A small image classifier, trained from scratch: arch resmlp.
Rows from block 9 of a small image classifier, named by matrix and row number. Rows with one number belong to one neuron. Each number is 50 + 12 x the weight over its row's rms, rounded and kept within 0 to 99. All counts start at 0.
After each neuron's rows are labels from the 100 images, of 14976, where the neuron reaches its largest size: "strongest on" is what is common among them. Only what is clearly more common there than usual is listed. The data: made-up road signs on poles.
# gate: MLP gate (model.blocks.9.mlp.gate.weight, 576x192), inputs 48-95
# fc1: MLP up (model.blocks.9.mlp.fc1.weight, 576x192), inputs 48-95
# fc2: MLP down (model.blocks.9.mlp.fc2.weight, 192x576, transposed), outputs 48-95

gate.462:51 32 42 46 36 48 71 50 24 49 52 50 23 21 45 61 42 51 61 64 35 56 49 22 38 56 47 39 67 57 47 41 25 55 49 35 73 48 54 47 51 57 66 62 53 61 58 62
fc1.462:51 43 44 34 72 43 34 61 51 60 50 61 31 38 36 43 48 34 57 74 62 36 39 56 37 40 62 37 75 47 68 42 72 34 38 43 60 37 39 69 45 60 57 41 39 53 47 55
fc2.462:42 64 25 37 57 41 38 56 56 36 41 59 52 18 59 39 65 70 45 49 41 36 49 44 51 56 51 27 57 31 73 38 31 53 29 46 52 57 56 64 52 33 46 37 66 57 57 56
strongest on: crescent

gate.378:47 65 37 56 42 79 56 42 41 71 33 51 28 35 11 36 47 59 47 59 34 31 54 45 51 40 51 47 65 61 57 42 65 53 32 50 50 31 58 31 38 61 50 46 47 54 32 31
fc1.378:53 52 28 52 45 64 57 67 56 68 31 28 56 37 65 53 57 49 36 65 48 51 63 76 46 45 59 61 56 63 58 37 38 46 47 60 56 58 45 42 55 55 39 56 47 63 61 36
fc2.378:46 60 51 47 75 57 47 48 40 81 43 35 31 68 34 65 64 64 31 70 49 45 40 31 47 65 35 39 51 82 47 51 61 75 76 52 60 55 24 55 44 51 42 52 51 54 48 52
strongest on: A; triangle sign

gate.122:70 57 51 26 64 33 44 39 40 49 45 50 72 49 25 48 46 64 46 39 54 32 45 56 49 37 69 39 41 76 47 50 25 59 40 52 37 53 52 49 65 48 59 24 52 51 55 45
fc1.122:46 56 41 68 35 41 57 51 58 45 22 46 44 67 61 34 49 58 70 38 48 55 55 64 53 68 51 43 60 43 55 55 45 32 59 45 40 48 55 47 69 45 38 59 57 63 37 50
fc2.122:53 63 36 37 57 49 36 64 51 47 36 58 44 71 73 50 46 47 48 66 42 66 40 38 54 69 61 56 55 55 58 64 63 59 56 47 37 48 46 68 57 54 57 59 38 37 47 57
strongest on: 10; H

gate.514:72 53 36 56 56 68 61 49 68 59 52 74 50 65 58 62 74 40 57 65 44 71 28 44 43 48 51 57 68 44 57 44 56 49 45 63 27 42 51 36 52 53 48 38 59 42 42 41
fc1.514:34 53 73 66 62 36 32 68 63 47 46 61 25 35 53 65 23 46 44 72 49 47 69 41 45 61 53 55 68 47 50 48 48 45 48 61 51 61 47 49 64 44 46 46 58 60 49 62
fc2.514:59 79 50 42 39 50 51 53 65 61 69 45 51 70 38 57 37 33 31 49 57 32 57 70 52 46 63 79 57 59 56 35 60 45 48 47 34 71 42 37 66 57 44 42 71 52 52 59
strongest on: A

gate.114:59 53 38 46 50 20 54 35 43 59 57 45 58 41 44 28 23 53 34 51 66 51 46 60 50 47 62 34 52 62 55 59 39 46 50 44 66 52 54 49 55 34 51 16 46 40 43 34
fc1.114:39 53 46 73 69 49 33 42 62 49 37 67 55 71 45 35 44 70 36 70 43 60 58 76 33 56 48 53 57 72 63 57 59 70 46 51 50 39 57 55 55 30 44 41 54 66 69 37
fc2.114:35 84 55 59 51 46 24 54 44 53 52 43 44 42 56 43 55 50 61 54 68 46 47 46 60 49 53 50 61 27 31 47 45 34 38 53 56 49 66 47 57 63 51 69 60 45 53 40
strongest on: triangle sign

gate.436:42 47 21 29 53 53 55 49 60 52 40 45 44 45 61 38 37 44 34 37 46 55 50 43 61 43 51 63 48 60 41 49 39 45 58 54 56 53 51 51 56 18 37 55 84 51 39 54
fc1.436:45 51 50 27 43 66 57 48 55 51 44 46 38 34 74 27 37 31 40 44 37 43 54 40 54 46 40 67 43 52 42 35 55 50 49 44 60 54 40 42 55 37 47 62 71 61 40 45
fc2.436:58 18 51 51 50 39 40 49 59 70 72 53 53 63 71 63 59 53 42 55 61 59 43 41 57 59 47 68 28 38 54 56 65 44 60 79 25 56 42 61 64 61 69 65 51 38 60 60
strongest on: pink rim; arrow up

gate.140:12 39 47 16 64 51 70 44 36 45 38 49 63 44 67 45 37 51 53 60 33 50 51 42 54 46 31 41 37 59 64 51 53 43 64 58 51 52 29 39 72 36 46 43 43 69 36 64
fc1.140:55 39 24 78 55 41 48 61 64 51 70 39 41 59 26 51 57 62 64 73 57 59 47 64 49 79 53 42 62 50 57 55 45 51 44 45 53 52 50 70 51 62 58 64 71 24 54 50
fc2.140:57 58 39 52 48 45 51 71 58 34 47 56 35 74 43 47 50 37 30 40 36 27 53 46 54 68 57 38 34 58 48 61 43 43 76 30 70 54 61 70 75 38 45 45 31 54 48 60
strongest on: E

gate.29:45 44 46 64 39 49 19 74 39 43 44 51 53 38 34 58 50 43 64 68 54 53 64 54 21 48 41 60 59 53 47 48 54 38 31 50 69 20 30 46 80 69 45 62 67 57 39 67
fc1.29:53 54 48 69 33 62 12 72 58 71 56 42 79 35 61 43 26 40 74 60 27 48 48 43 47 58 43 62 44 49 35 56 52 38 54 52 66 55 20 35 72 40 39 55 60 47 63 41
fc2.29:20 34 42 63 20 62 41 55 62 26 34 48 31 59 61 39 57 64 35 62 64 35 41 40 38 62 51 45 63 31 62 48 61 48 54 37 46 55 33 42 36 52 44 62 52 57 54 56
strongest on: E; T

gate.286:35 52 51 29 42 41 55 51 51 44 60 22 38 55 49 47 35 42 38 40 36 54 46 68 36 52 58 61 39 48 48 40 42 60 15 59 69 54 71 40 56 72 51 69 75 48 72 36
fc1.286:66 46 60 36 29 33 57 51 45 63 60 43 54 63 60 37 42 56 40 41 16 49 61 43 54 45 63 36 35 83 42 27 56 47 50 34 29 65 44 50 53 75 41 52 54 61 53 26
fc2.286:70 44 36 41 60 74 48 43 40 44 64 77 29 49 43 57 56 59 61 37 57 59 52 33 42 53 57 39 61 46 32 38 31 69 33 50 27 60 59 28 46 60 49 46 43 51 36 63
strongest on: pink rim

gate.110:54 64 60 39 61 59 59 49 57 62 47 61 59 43 58 45 44 55 38 41 52 67 65 35 09 55 52 43 53 49 56 37 61 67 48 34 43 43 33 43 53 47 56 52 52 41 52 36
fc1.110:51 44 44 50 37 67 26 31 55 37 46 75 19 39 44 63 53 48 41 50 48 40 50 44 59 32 52 39 66 49 29 55 58 34 52 74 39 54 45 75 59 58 51 53 43 67 28 50
fc2.110:38 67 46 66 53 61 69 38 66 36 47 52 56 51 57 67 77 65 60 49 55 52 39 53 78 36 55 37 53 38 52 47 29 47 52 56 55 35 56 70 80 32 45 42 56 44 49 46
strongest on: pink rim

gate.221:45 47 44 60 54 55 43 73 58 43 55 55 48 43 33 37 64 57 44 74 65 49 52 33 19 39 70 49 65 58 45 41 34 49 45 33 53 51 37 39 56 50 27 79 45 56 56 43
fc1.221:51 46 37 56 31 47 37 65 55 22 42 64 39 43 76 33 51 43 60 78 43 43 57 45 46 66 59 41 58 44 53 21 40 55 36 56 46 37 48 30 54 47 38 55 59 39 31 39
fc2.221:17 45 51 58 34 60 44 48 38 49 47 42 03 49 45 56 51 36 44 81 40 52 57 45 38 65 65 51 53 39 45 60 22 36 52 51 59 46 61 52 63 54 63 42 54 56 51 48
strongest on: T

gate.308:54 44 61 54 65 53 51 61 58 57 44 60 55 50 43 50 48 46 72 55 62 36 49 52 35 52 44 55 34 57 75 58 63 43 44 32 53 48 50 72 59 70 43 68 56 60 37 66
fc1.308:44 39 54 52 38 50 66 48 57 53 42 48 29 67 37 54 55 56 62 47 56 55 35 35 27 48 51 51 44 52 72 49 63 51 42 35 54 51 51 63 39 70 48 42 48 55 51 64
fc2.308:57 49 75 57 45 66 61 63 36 61 53 48 54 53 53 59 62 44 58 74 32 53 63 50 41 53 41 60 56 57 28 57 69 45 58 57 59 55 78 39 45 47 63 54 69 59 50 58
strongest on: triangle sign; 90

gate.408:59 63 52 44 65 49 53 48 54 51 46 57 41 43 37 35 53 74 44 58 56 44 58 34 39 51 71 47 69 57 39 47 65 41 36 51 61 37 72 72 55 48 51 63 44 37 62 53
fc1.408:46 65 58 64 51 42 59 40 55 52 39 66 35 43 72 51 49 48 58 59 37 32 63 35 43 20 46 76 41 47 51 38 53 44 56 37 44 50 59 46 46 59 71 37 66 48 40 55
fc2.408:36 87 43 42 50 29 83 54 51 54 29 43 47 52 45 38 58 58 52 83 57 67 47 45 41 46 52 57 70 71 40 63 51 43 21 55 55 56 49 48 56 52 55 68 65 56 49 38
strongest on: crescent; heart

gate.66:40 55 51 60 53 53 45 39 59 50 27 34 35 42 27 54 36 50 52 48 27 42 44 47 50 59 56 45 42 39 22 52 56 34 42 33 50 46 43 57 51 51 37 66 29 61 43 56
fc1.66:61 53 56 34 48 49 44 71 30 53 51 61 51 45 55 74 41 54 40 40 52 42 29 43 67 56 60 60 19 59 54 37 55 41 37 40 71 42 45 48 62 40 76 58 50 49 33 41
fc2.66:42 47 61 48 46 64 49 57 46 68 38 56 70 56 65 43 39 55 44 60 42 73 32 41 42 30 70 29 38 42 60 49 53 43 62 64 64 38 61 28 66 51 53 40 52 42 50 55
strongest on: T; H

gate.434:51 48 53 57 45 63 31 78 39 46 25 46 37 47 68 24 35 29 49 50 52 26 39 51 53 49 40 53 72 52 31 40 65 55 45 38 54 47 29 57 44 45 45 52 44 55 38 36
fc1.434:74 48 45 42 49 64 60 67 45 40 66 40 70 41 30 65 66 68 41 65 60 61 71 51 54 61 64 41 52 47 47 29 50 31 62 51 36 68 70 46 30 59 48 29 49 57 64 58
fc2.434:66 55 55 44 45 61 39 50 48 34 42 39 40 41 59 59 44 60 38 56 32 71 52 46 57 47 43 35 38 39 44 49 30 39 17 42 30 64 65 47 41 46 67 43 44 58 33 50
strongest on: E

gate.570:47 47 61 38 30 53 55 45 63 59 46 60 72 46 43 51 43 49 44 58 54 45 40 53 39 56 40 29 41 23 69 60 57 36 39 62 46 56 59 41 53 67 56 42 45 37 55 53
fc1.570:58 56 36 46 53 68 49 28 50 38 64 52 49 44 42 36 38 55 42 49 52 43 57 56 61 56 33 46 48 44 57 43 69 58 56 54 63 59 52 58 47 11 37 37 60 62 42 49
fc2.570:43 33 33 41 60 39 40 43 53 21 56 22 68 51 57 43 56 39 52 44 47 45 69 43 41 39 54 54 49 37 45 47 39 53 56 33 43 42 60 57 51 48 61 50 60 69 33 64
strongest on: crescent; Z

gate.371:44 49 51 61 53 45 53 64 41 59 66 44 69 35 42 48 59 72 53 54 54 56 48 68 64 77 51 49 56 51 41 39 54 62 41 41 45 37 57 41 56 73 41 36 32 46 28 47
fc1.371:54 73 54 65 50 65 34 56 51 51 59 21 61 54 47 69 45 41 51 65 46 55 43 49 70 50 36 57 45 45 50 49 61 77 41 48 56 46 36 64 42 50 48 40 65 40 47 39
fc2.371:61 57 55 55 66 54 57 10 53 38 41 63 52 53 48 73 53 58 51 52 51 34 50 49 57 52 52 33 62 38 39 33 37 59 39 48 52 57 32 61 64 54 67 40 43 53 42 54
strongest on: pink rim; drop

gate.254:48 45 67 48 52 31 46 65 51 44 46 49 47 59 57 40 57 56 46 56 33 53 52 51 67 42 78 49 53 57 35 41 56 53 52 65 43 35 34 38 37 61 41 48 42 38 37 34
fc1.254:74 63 62 54 68 52 37 52 41 43 52 50 42 57 58 64 42 50 39 45 60 50 47 65 56 50 72 44 53 55 32 50 65 31 64 61 44 41 52 50 34 53 37 60 48 39 59 75
fc2.254:59 57 48 36 54 51 50 55 30 33 59 83 46 39 36 59 58 33 40 41 48 59 62 54 36 60 47 18 56 42 17 46 26 46 45 28 33 48 47 42 38 42 55 42 39 42 59 28
strongest on: 10

gate.80:22 70 38 42 61 43 42 68 52 36 59 53 37 46 44 34 60 40 50 62 42 36 55 48 50 48 40 61 73 41 39 50 60 52 44 64 49 62 42 56 78 57 46 51 69 42 38 28
fc1.80:55 23 48 36 45 55 66 44 45 58 48 68 61 57 52 53 51 35 60 39 51 82 42 66 54 23 34 63 42 38 51 40 44 42 56 42 48 50 71 61 44 48 59 70 43 55 65 73
fc2.80:48 50 57 26 40 40 52 37 64 53 46 25 69 52 42 54 33 43 38 48 45 71 38 49 54 42 68 41 49 44 47 47 56 39 58 66 51 53 55 58 16 42 69 59 49 40 51 47
strongest on: T

gate.307:35 68 57 48 41 45 58 59 59 39 51 46 53 40 48 82 51 71 51 54 55 56 36 46 42 52 44 55 39 55 65 70 55 51 55 49 61 38 78 46 58 68 39 48 47 38 46 60
fc1.307:46 45 65 53 35 44 62 37 47 52 66 55 52 46 66 35 29 30 47 39 38 46 69 75 57 47 54 40 71 51 56 49 56 21 64 48 61 50 54 68 63 41 45 36 28 50 42 45
fc2.307:54 53 59 58 62 43 73 36 57 49 60 54 40 55 54 47 58 49 72 31 83 31 48 49 62 40 57 46 44 39 30 78 54 52 56 47 32 51 53 29 45 47 48 44 52 48 64 42
strongest on: 20

gate.200:49 39 40 49 39 67 60 53 33 62 31 40 61 58 40 44 50 73 48 37 40 51 33 61 27 36 42 41 36 46 39 33 51 67 49 57 53 27 26 38 66 45 44 63 40 40 76 48
fc1.200:44 59 67 72 75 53 55 60 67 35 58 59 50 51 64 19 34 46 51 47 39 45 53 34 57 54 45 53 50 68 32 47 48 49 48 49 41 34 64 61 77 37 42 42 49 41 58 46
fc2.200:54 56 64 50 60 74 41 41 41 29 45 50 42 48 57 50 59 59 33 51 36 31 61 64 56 55 62 36 21 62 50 47 25 51 55 73 67 32 58 48 50 58 46 60 40 34 40 55
strongest on: E

gate.166:55 52 73 27 48 38 48 44 45 51 62 54 61 47 50 19 68 48 64 48 31 55 55 50 47 43 61 39 32 48 57 44 50 54 61 39 44 20 46 51 38 54 43 64 46 53 60 39
fc1.166:43 23 28 82 43 61 48 47 57 35 23 37 31 52 37 75 51 39 31 40 51 42 43 39 64 43 56 51 77 56 45 46 43 53 46 52 61 56 66 46 63 45 57 36 41 47 57 50
fc2.166:40 58 52 45 52 59 46 31 47 49 57 45 26 67 31 47 60 43 40 43 62 54 68 56 61 41 60 57 54 51 20 56 58 41 38 56 61 48 53 66 83 32 40 47 18 42 49 28
strongest on: pink rim

gate.354:37 69 80 30 75 23 56 54 43 41 49 52 63 38 32 44 42 50 70 44 28 44 39 47 19 41 51 49 36 43 53 42 38 60 48 20 42 50 28 49 42 48 46 59 34 31 46 57
fc1.354:40 69 77 45 68 29 49 63 46 49 53 65 65 50 38 41 47 47 64 56 61 59 33 36 23 43 62 39 37 66 49 35 48 34 38 50 49 33 44 61 44 40 49 35 44 38 49 56
fc2.354:52 61 43 57 54 53 86 53 49 42 45 54 61 50 50 51 61 35 38 41 40 51 56 13 39 51 49 60 44 55 24 56 45 49 46 51 38 49 58 56 45 47 54 54 51 50 44 60
strongest on: pink rim

gate.267:65 22 64 56 51 55 63 64 70 65 63 44 41 49 57 39 29 70 60 51 14 45 40 64 55 57 72 60 31 54 51 65 56 54 47 44 46 38 58 69 71 68 42 48 51 51 45 41
fc1.267:50 45 61 55 60 36 39 61 64 31 53 49 29 72 37 46 64 06 40 50 66 29 46 67 76 71 60 37 65 46 58 37 61 61 49 62 45 55 39 60 56 72 70 43 53 50 72 51
fc2.267:49 62 68 63 67 45 47 52 71 56 51 50 41 48 53 48 43 33 68 38 46 45 36 52 43 39 70 45 53 25 49 65 46 72 36 52 52 51 29 56 51 47 51 42 36 48 53 52
strongest on: triangle sign; struck through

gate.573:39 45 42 32 56 64 50 37 64 60 53 47 54 40 68 51 55 58 30 72 39 45 40 52 32 48 55 45 27 55 56 48 59 52 41 44 44 52 21 46 37 49 36 37 16 40 43 41
fc1.573:42 63 49 44 48 58 28 45 41 43 48 39 58 51 69 40 35 67 61 72 56 39 68 57 33 51 55 36 57 29 29 84 51 45 45 36 57 59 36 60 31 56 73 42 77 49 68 59
fc2.573:50 66 28 34 28 38 52 20 57 40 50 76 44 34 38 55 44 50 44 48 48 54 49 53 64 43 48 70 51 73 40 48 64 49 60 55 41 32 49 20 53 42 52 40 22 52 27 62
strongest on: A

gate.38:48 33 42 45 35 48 25 48 34 42 12 70 58 49 74 43 62 30 50 46 50 57 42 37 46 50 31 45 25 80 50 38 72 71 41 60 48 48 41 28 65 65 36 40 59 44 56 43
fc1.38:45 35 36 49 37 50 44 49 38 58 37 46 34 62 52 43 37 51 54 56 45 50 44 46 34 56 60 49 29 60 44 48 80 67 55 61 45 48 47 39 50 71 28 33 49 37 57 56
fc2.38:49 52 65 58 38 67 49 35 63 47 52 65 33 41 56 58 41 39 65 61 51 47 47 63 62 37 62 47 39 46 37 44 53 70 34 30 51 42 56 27 61 52 23 71 44 64 52 53
strongest on: E

gate.247:53 44 66 57 60 56 57 33 60 59 49 47 68 65 40 47 52 39 60 56 74 47 51 47 56 39 60 31 49 47 40 69 53 47 29 39 43 49 42 21 48 56 21 67 56 55 36 29
fc1.247:55 47 37 47 66 39 44 26 46 56 32 59 61 46 47 53 76 59 29 37 64 43 47 47 62 39 32 50 49 38 48 49 53 48 58 72 55 60 55 39 41 47 44 60 40 38 26 52
fc2.247:66 51 61 42 31 69 32 45 44 56 44 51 38 38 55 61 64 45 38 35 38 26 67 39 49 38 37 56 40 37 27 47 40 50 36 44 49 49 43 54 38 35 46 50 52 68 54 47
strongest on: A

gate.112:33 50 30 40 68 46 52 51 47 39 45 57 27 46 42 52 59 40 35 60 34 75 48 48 51 63 71 45 64 50 36 27 47 28 33 52 64 36 49 68 55 37 52 54 31 45 65 31
fc1.112:48 30 47 40 43 58 50 40 58 59 45 36 65 67 47 39 30 67 47 59 55 24 55 73 59 59 37 29 60 56 51 48 41 70 81 78 22 47 73 51 45 57 32 51 49 44 55 66
fc2.112:34 59 68 62 71 56 46 69 53 52 61 33 78 46 49 52 60 44 60 53 16 53 61 51 50 38 69 55 34 57 36 68 72 34 47 54 50 34 47 54 47 41 27 52 29 46 32 45
strongest on: crescent

gate.201:38 45 29 43 49 62 69 51 38 46 39 52 46 42 69 62 59 42 53 41 50 47 00 47 39 38 68 45 31 46 56 44 48 58 59 40 40 44 38 70 60 45 75 41 45 45 61 49
fc1.201:47 76 52 49 55 55 48 71 55 36 59 45 44 55 34 26 56 46 57 56 45 66 41 56 58 60 74 52 56 69 53 77 19 61 67 50 55 59 57 77 47 43 67 47 54 58 52 66
fc2.201:54 65 57 37 41 56 42 71 39 66 57 47 53 44 47 47 47 55 32 58 56 59 51 71 43 74 68 60 43 56 62 38 46 61 36 68 83 47 51 51 69 64 74 58 49 66 51 38
strongest on: E; H; B

gate.389:58 58 62 48 65 45 58 40 37 44 46 51 38 50 43 44 52 60 34 59 49 60 78 58 44 49 46 46 28 60 48 44 64 62 40 31 36 48 40 30 39 40 53 59 39 47 47 53
fc1.389:44 64 59 64 60 72 67 57 58 37 50 64 41 51 40 64 39 58 52 45 61 56 66 26 67 57 69 49 60 54 55 35 29 51 68 55 53 71 50 47 55 54 59 45 57 52 48 42
fc2.389:40 38 63 50 63 43 24 49 53 52 51 41 55 68 49 45 54 64 42 30 56 49 39 62 61 61 37 65 66 36 64 48 49 42 48 77 63 45 39 59 51 29 34 40 33 51 77 27
strongest on: pink rim

gate.372:48 58 24 63 51 45 53 72 47 46 61 39 60 65 16 67 47 58 35 74 41 50 67 28 46 47 57 59 39 54 59 09 47 39 45 55 60 58 44 33 47 52 46 44 63 58 35 64
fc1.372:67 46 65 48 42 33 55 39 61 44 43 53 39 73 41 56 50 53 59 56 42 69 68 52 56 19 65 86 66 68 54 38 49 56 40 60 80 52 59 33 37 44 34 34 46 52 37 61
fc2.372:50 17 43 54 28 78 44 44 55 66 43 48 57 55 48 46 35 62 57 38 28 58 53 51 76 48 62 44 39 78 73 40 49 50 45 73 40 48 39 48 45 42 45 50 33 60 63 48
strongest on: crescent

gate.367:49 66 46 36 52 63 68 62 46 51 38 79 49 32 42 60 71 27 48 51 52 37 35 58 49 63 42 43 59 62 48 42 41 50 26 65 45 41 45 56 49 61 68 26 28 33 54 57
fc1.367:37 46 56 51 63 62 40 45 51 61 54 70 54 55 46 58 52 52 66 53 46 55 40 54 54 78 60 55 48 52 71 29 48 54 57 57 12 48 22 34 59 62 64 30 50 34 44 37
fc2.367:45 50 37 42 50 55 35 57 51 71 42 54 35 52 63 39 51 44 53 32 51 23 47 70 57 55 51 61 50 55 47 54 58 50 39 64 44 60 33 29 69 50 82 51 56 42 60 26
strongest on: 20; 70

gate.291:59 52 37 57 48 62 49 51 53 49 41 73 50 47 44 51 55 56 46 39 54 45 50 27 40 61 65 62 53 74 70 29 61 33 45 59 35 50 44 32 44 62 51 53 32 41 26 31
fc1.291:61 60 51 60 34 76 47 53 46 30 54 57 51 48 51 32 31 21 48 59 52 56 42 63 47 48 44 49 47 58 72 43 50 55 64 46 31 45 52 50 47 49 24 49 70 55 73 37
fc2.291:37 63 54 38 33 64 30 51 47 44 42 60 61 64 49 38 24 43 33 40 49 54 30 47 47 57 42 41 51 48 58 55 53 52 60 54 44 39 42 45 55 53 36 61 48 50 45 46
strongest on: A

gate.292:27 63 63 39 27 49 39 49 72 46 52 63 48 36 49 45 62 47 55 56 44 49 45 41 33 45 59 52 46 80 36 39 46 43 41 39 52 79 53 37 77 57 42 49 49 58 45 45
fc1.292:41 52 48 49 37 43 60 56 65 63 42 43 51 59 28 60 56 60 65 49 57 32 59 38 64 42 66 50 53 41 53 61 67 64 35 54 56 50 46 62 63 57 65 71 46 53 41 54
fc2.292:64 32 32 43 65 57 39 45 54 68 44 31 65 55 28 45 36 56 50 62 57 53 65 57 58 52 56 53 45 48 50 64 62 65 28 74 61 38 40 49 37 57 67 30 47 37 50 49
strongest on: triangle sign

gate.239:52 51 58 48 43 35 30 74 50 36 48 47 25 50 51 58 57 68 31 71 58 18 53 64 61 47 45 26 31 51 46 48 74 47 46 43 48 60 53 37 51 55 73 51 38 44 50 58
fc1.239:52 72 49 36 63 42 28 18 70 58 58 61 43 46 47 64 43 61 52 58 44 49 43 59 46 49 55 38 55 44 54 47 54 31 47 52 64 58 50 23 60 87 26 67 51 48 47 45
fc2.239:26 48 49 53 69 52 45 49 56 45 42 46 40 65 63 55 54 52 41 48 48 58 43 37 58 22 65 41 35 41 34 56 38 36 51 27 36 50 36 25 81 55 40 51 64 49 51 29
strongest on: T

gate.103:43 34 49 41 65 50 76 46 38 64 37 37 56 36 43 35 66 37 72 63 52 64 69 43 51 65 63 77 46 76 36 62 54 32 48 35 39 43 44 48 52 47 40 53 52 43 32 19
fc1.103:65 59 52 51 57 51 35 42 38 55 42 59 68 58 73 54 39 34 53 44 57 72 67 44 64 52 39 57 72 46 75 48 51 55 44 69 49 42 56 53 49 63 41 44 46 46 51 43
fc2.103:53 34 48 68 57 55 53 54 55 40 50 53 53 40 46 41 37 59 48 43 44 56 38 67 41 35 65 49 54 34 45 50 51 44 66 63 60 30 48 49 37 49 44 38 50 51 50 34
strongest on: crescent

gate.415:53 61 38 52 57 59 59 54 37 78 43 78 57 50 64 53 56 29 36 55 36 32 34 53 60 59 37 52 33 53 65 40 70 31 60 43 66 39 46 63 65 36 38 54 29 32 49 62
fc1.415:55 27 38 37 38 35 30 53 63 54 19 44 46 30 39 49 46 64 66 45 53 36 45 60 49 40 65 73 40 54 56 55 33 39 55 40 55 52 43 31 53 42 50 44 49 66 37 42
fc2.415:36 38 65 62 79 46 48 37 38 63 50 52 43 57 44 47 44 53 41 38 43 61 52 66 50 25 52 52 32 64 55 47 47 59 62 43 64 37 16 41 62 55 33 50 26 30 39 50
strongest on: triangle sign; 10

gate.349:53 39 67 50 39 38 43 41 56 51 49 43 40 69 53 28 52 65 48 56 43 62 66 40 71 29 63 58 43 64 51 56 59 46 49 61 29 66 66 54 56 41 45 54 61 38 40 52
fc1.349:55 54 28 53 51 44 43 62 37 52 56 49 54 39 57 66 88 62 52 56 65 48 59 53 33 70 44 33 61 58 27 42 41 59 52 52 32 48 36 55 53 61 52 72 76 42 32 55
fc2.349:57 45 36 36 56 47 68 53 46 53 61 47 52 53 49 46 53 41 56 31 17 46 48 49 63 33 65 45 61 78 48 41 57 55 31 55 62 36 56 71 29 48 29 46 53 37 56 41
strongest on: triangle sign; Z

gate.335:35 45 72 48 50 47 51 44 42 54 46 48 70 52 41 63 47 43 35 32 46 44 36 53 53 68 31 48 37 58 47 70 44 66 51 42 46 65 46 62 62 30 48 70 52 61 74 61
fc1.335:76 39 47 62 37 59 49 59 46 13 54 51 52 40 45 55 43 62 32 55 24 48 38 50 52 44 67 50 42 42 34 36 39 65 54 51 28 47 40 43 50 50 62 27 52 88 34 54
fc2.335:32 41 36 62 45 51 45 62 45 39 43 40 43 54 35 68 57 38 70 76 47 44 46 30 45 55 68 43 63 49 61 42 33 62 35 39 79 48 42 41 37 71 35 48 42 47 43 43
strongest on: E; Z

gate.6:65 48 54 30 56 53 68 44 34 43 26 52 64 49 42 56 54 57 48 40 62 49 52 59 40 42 54 32 51 46 76 52 54 37 39 53 80 72 47 62 48 43 39 51 31 39 49 47
fc1.6:37 50 47 46 51 44 55 31 43 66 48 53 61 58 77 75 46 42 67 60 54 59 32 39 61 45 43 35 90 41 45 55 54 35 30 68 50 37 41 36 55 42 49 40 50 56 77 45
fc2.6:55 41 40 46 41 35 41 38 53 37 46 61 43 51 59 45 40 56 71 48 45 48 75 53 33 87 71 38 57 62 37 47 54 55 59 56 36 44 46 34 39 58 23 41 32 50 46 37
strongest on: A